Rows from block 8 of the encoder of a small masked image model, named by matrix and row number. Rows with one number belong to one neuron. Each number is 500 + 50 x the weight over its row's rms, rounded and kept within 0 to 999. All counts start at 0. Numbers have three digits each.
After each neuron's rows are labels from the 100 images, of 14976, where the neuron reaches its highest value: "peak on" is the class under the peak. Only what is clearly more common there than usual is listed. The data: rendered dice on a table. In brackets: how many of the 100.
# fc1: MLP up (encoder.blocks.8.mlp.fc1.weight, 768x256), inputs 0-85
# fc2: MLP down (encoder.blocks.8.mlp.fc2.weight, 256x768, transposed), outputs 0-85

fc1.431:501470440517485570622413617440501446399457475446450423516465496551470524485540499463514549587525424547589551489491525588522484448512505368567533573569405517505499483502520502541523478526481464435491462448465485475467428524501528389399570497565491517515506507
fc2.431:514513525509512441468553472502565519534506555483524479533535527512541499458500511522521553508545542485496523537523517554492640533521518516431502495508520659498512514501531483503474473503515507494214490497525516492485503517536510549489492575513513540476511635
peak on: die with two on top (28); die with one on top (25)

fc1.312:397499471441469426567535441483597462557490493450551519551569492546472425503557499499514516490584518473558526582502539488420496510467507492391489510521544499530519485610481485467498524482440510540532409550445414553474467536557530532516522588582446565532481496
fc2.312:512508505502508492471516472490530491499498521477491501525512502493494498496475518513489521500512489484499557512493490515506614498511503506482516520489502634492493509501518506498486481496487524518181517499502520515516514535523515528519515544497509513462530675
peak on: die with five on top (31)

fc1.287:495513532444385506535405537479526537438519505496491479547489492464505460483491422546539486514644352528569606496512475435394415588477561510419505498455468570530556500512505475415535488560488511481520494510557458457527579521553538489388435478522514457528537531
fc2.287:508486495522477464473506538485555497540512520513480466549531518482506481448486485528443504453544560454493516531513513522497609476521565501496493516500564615576510564498461529475508494485447504458244483496469466492456473495508511524465506559611564481456518562
peak on: die with one on top (31)

fc1.513:534505528587514408466566520380514552550541494461567470599537474499521422436514591524568468501586635531568548598561501563463564501510527521573491402538550387547507599512521483485409485560498589557465476505500480544537520491529575629519526513535522528493512526
fc2.513:572503530522535580571481549523588496544433505543545512431553520494502545424514526541503491541467427562381550567528509532487644475534502370536473487530488656529460529473535473507517460531518449459662556477517552530525501440443441476458504587470509476510503322
peak on: die with two on top (41)

fc1.591:426576501492475379494553424504518441562504522498491467593519467529524393475483488507497541510588496451524487518528531498406507518498523525400497460500574514497521480578511451505474489475455522497535438516481503588444491482532534619500535540563524583525452476
fc2.591:500501497487486539504456512461516489500495513455494489448502502503486535528513534509486508492496501515485548503502494535524568508504494510465512519481498574520509523470486533496504471488493564530232530497492494533548498519548501490515524517479490481414576628
peak on: die with five on top (27)

fc1.65:425496479437439422566513440456618468518506509424537530495551490523431456502618491489547536518572494499569523587489551486398496515455511527435481521491517552499526479584485508466476517495462515492526434555434408520474425535523495545515468578505472554539533517
fc2.65:508501494498505491478501484491527484504491520480489495527508495499501482509474521500487499486510498473498543508489490500514609488505498515476520514499504622493499513503499501490479498497495528520186521500495504511509523532520519520512518546498506510455543670
peak on: die with one on top (34)

fc1.131:412569540469380513437457531510523562513491474548654458559498484497460429517495453485487418510607452533581559476494466436516509513519561522401485515490496512541611486500499456458541568507493523426527472476552467509507586532581500467412526534532516444540511519
fc2.131:488464466485501437525498488498532466533509504519459487560503489504485514497467491499468484500527504473486552505471477504499615505490512459551492474475532618484461544509475540503543435520463529492193480510456489506453477510489493561504498547533494489477482602
peak on: die with one on top (28); die with two on top (27)

fc1.596:467415469485516626550424610451532480414487522445451486422448510544595578543560470489524585540428401556553526489472504612540464511479502438601571619594447547522488527502451560572445512487514465416511500491470506476430519515479466350482465561473456571517571527
fc2.596:516506509508514458463526484506549508540513529503501492556523509487515477479480497522497522512527512480499546518491498519509644498519522503496520504498513657501498519510508486500490481501492527500166507495498506493487502534513522540514517567524519521470497650
peak on: die with one on top (30); die with two on top (27)

fc1.110:462521459477486359457544438509525432552488498504495512618523489509502359451469495527498498501622490425485481510488522541375515548488548481421493462506587456455515459603482463476505489456456477511532436535468479550422473464528548601500504535572495574516423469
fc2.110:502508506486494545479448496449487473459507507453473505433488495490512540536507525510480498486482499516483507496488493546524524505494520533467507519493500512523511522458477552482476467476511546537370566523508514540561534475552487463529497486492498464449572555
peak on: die with four on top (25)

fc1.548:442522476466504373488540412530540440560495515494489500613547504527493367454489481506494484500619496419497511503493535510404501543501531487407490453495591460473488462604473464473515494464446508506546435527453473582416487477506535609494506558598477586505423467
fc2.548:511509511498508537493478487451520466494494490459481510441496504484495536519490538514480526497520499507492520503500493539520558507499515510472506521490482550519499517468470543495494472482491525532273558509502531537569525526550511490532535510485493469438585619
peak on: die with four on top (27)

fc1.400:437529502477511358506549400533526435569506496475506477600536485531524388478487464488501537496604526440492485519524522498407496503496500540414472450513561470490516463601490455518496473494460513524521460529485493577420541490534575597504532570612508586532423485
fc2.400:508498498495508520498490477480525486508502488469496510482510495493486531509495519503497506487497504509508528509497483520508591486500506498485518514490485602499500500478495521500506474496495525515228517509485510526529508521537515502512518533473490487429573663
peak on: die with four on top (27)

fc1.709:467520503509522366494559409538500430585484490500489501628509505524516356466459479510494488495592512437488490499492526492402502545488548508397490437476563448491508466626508433488530466484463527509526460521494496559426510475534551628487523565602486583507408479
fc2.709:509493486512497557508470476459513476492513504448491509439501498491470546513512528506461508494504486524508525498487495526516558490512509524491514514487498564514497500470460554498523461486476545504288524506470517544538513502541512472546532525472476487426597606
peak on: die with three on top (25)

fc1.57:428472446504516488554490578515533570600557509543519482521530494550414609496575398499518528619457505525549603566517555472461440470521491453512501549514433579509477479541510552525525442578448514433483427495429442523504414544423449403411526541480465522562551528
fc2.57:509507491502529478480526488496552519511528540482504523556523510500530469477495506514514532497544492462499527522500500521482636519521507513475528518526490649487490516523488472509489473527482510476193488494490501473480518560509535496496541562492511533480498679
peak on: die with six on top (34)

fc1.267:453521493480478360484545408526506411555498496495491476613537509542498371459473482505507483526604471435529517534498537500382484537493529487423518460476581473462494462628479453452481495470460499522535436536480485560407486478536565610504502544579467571516435463
fc2.267:515510498506489544503460509437509500473500485452475504423498498486481541515500535511476491488506479522491517509497491499522541494510505506485495541488509540519510518452502556494495490493490515522267549510482522546564528495552517463522524512495509463406587592
peak on: die with six on top (26)

fc1.325:468518477473488372446551424498530444581487516521508521609544502549498372449466474500481484501598519407499493504487519493402510560501567496423509461501595478464510466598491463454514487438455508520534445537474456565390478478513550626505524580585513549503427465
fc2.325:522513507511503554508461479462519481475518504443490522443510511496494540531499525511479518500507469528481546508509501547526564496513492530493516517489504565515497525456481542510523471500478552522294562513490530544562538497545504482543524526487488483448567614
peak on: die with five on top (30)

fc1.393:414576527438435541447507514513520599516501489507564520565488498520476424493516459445510428470621460522552548476487465436483490534477537557396525515523493515539579500525475466446556600455477537462516424486570462496527559520562546485391509558524496511533521513
fc2.393:436460459450407434480457505465495438517498518550404481560463455502436529489495499465453494540542514465489537468444467520493538499468544420548472491448549538473506508465430590475583426502443489452321499466428435513412444475490491624431492489545464457473484525
peak on: die with one on top (30)

fc1.701:439510476479487386485532420534523442565481499501505499624534507542506386456489464524489477516609525438507512534500525489403508557497539467407507457493573477490498475634487461466523488458434525521541431552447453553416493491526535595483493596603490579504413470
fc2.701:512516510503509542508483472443516464479492505456473513453508501491488525512477536509467535485504477504479546500487494543525570498508508526493509531483486578512493501457482547493509447483478538515271568510481533556552534536554507491550538512503489484437594640
peak on: die with three on top (26); die with four on top (26)

fc1.294:522494413533498472531445548479518516562506487486442525482516485503423621482595448480534490613508523525521582585493576513455479484484495389606550556521474575507454469559495529542558473577435549482488465539432455512497413520438493494411521518507419499501537504
fc2.294:446476459446521470496504501501491472502504566500486512589469471544540424518500500463463553470558485419495505467501460510482557500464483489456460493509519573446487510505532471474509453496512480513227485479494485515489530514502533533494517513519527580440496606
peak on: die with one on top (26)

fc1.520:458480450508443554561482573444576416478497554418453470478494490512481544513651509460505577536558458513626616541520582514507469502419479465547511604535430558456513486529521473459513480552478461490494478502435436464483424517457508439406522510443450566528570505
fc2.520:477482503478514454425562493457528479564448529473505481567508504548544424506501455500467551488573530415547522504469496499545576530488532488464462524526546597515514504481524511497503484476523491494242498481485471517452529474540556532503534535540467552464530581
peak on: die with one on top (29)

fc1.59:579512454572500418449516528439501601524534525521533524559505498477492423478530620523562496441533613523569548585560537553465512518468547498587447417493546383534542578476499486463438480553471621522474443495479502520539488495556572644509550508527575548502524533
fc2.59:551508548515533577541460535523570475498415521548560473435524514521518553474501522533489501536460419530395558553530532549505606467518506406550493456523474608568467535456547462518500460507510451469655521469508547536540499475477422493474518567480480493518510280
peak on: die with two on top (41)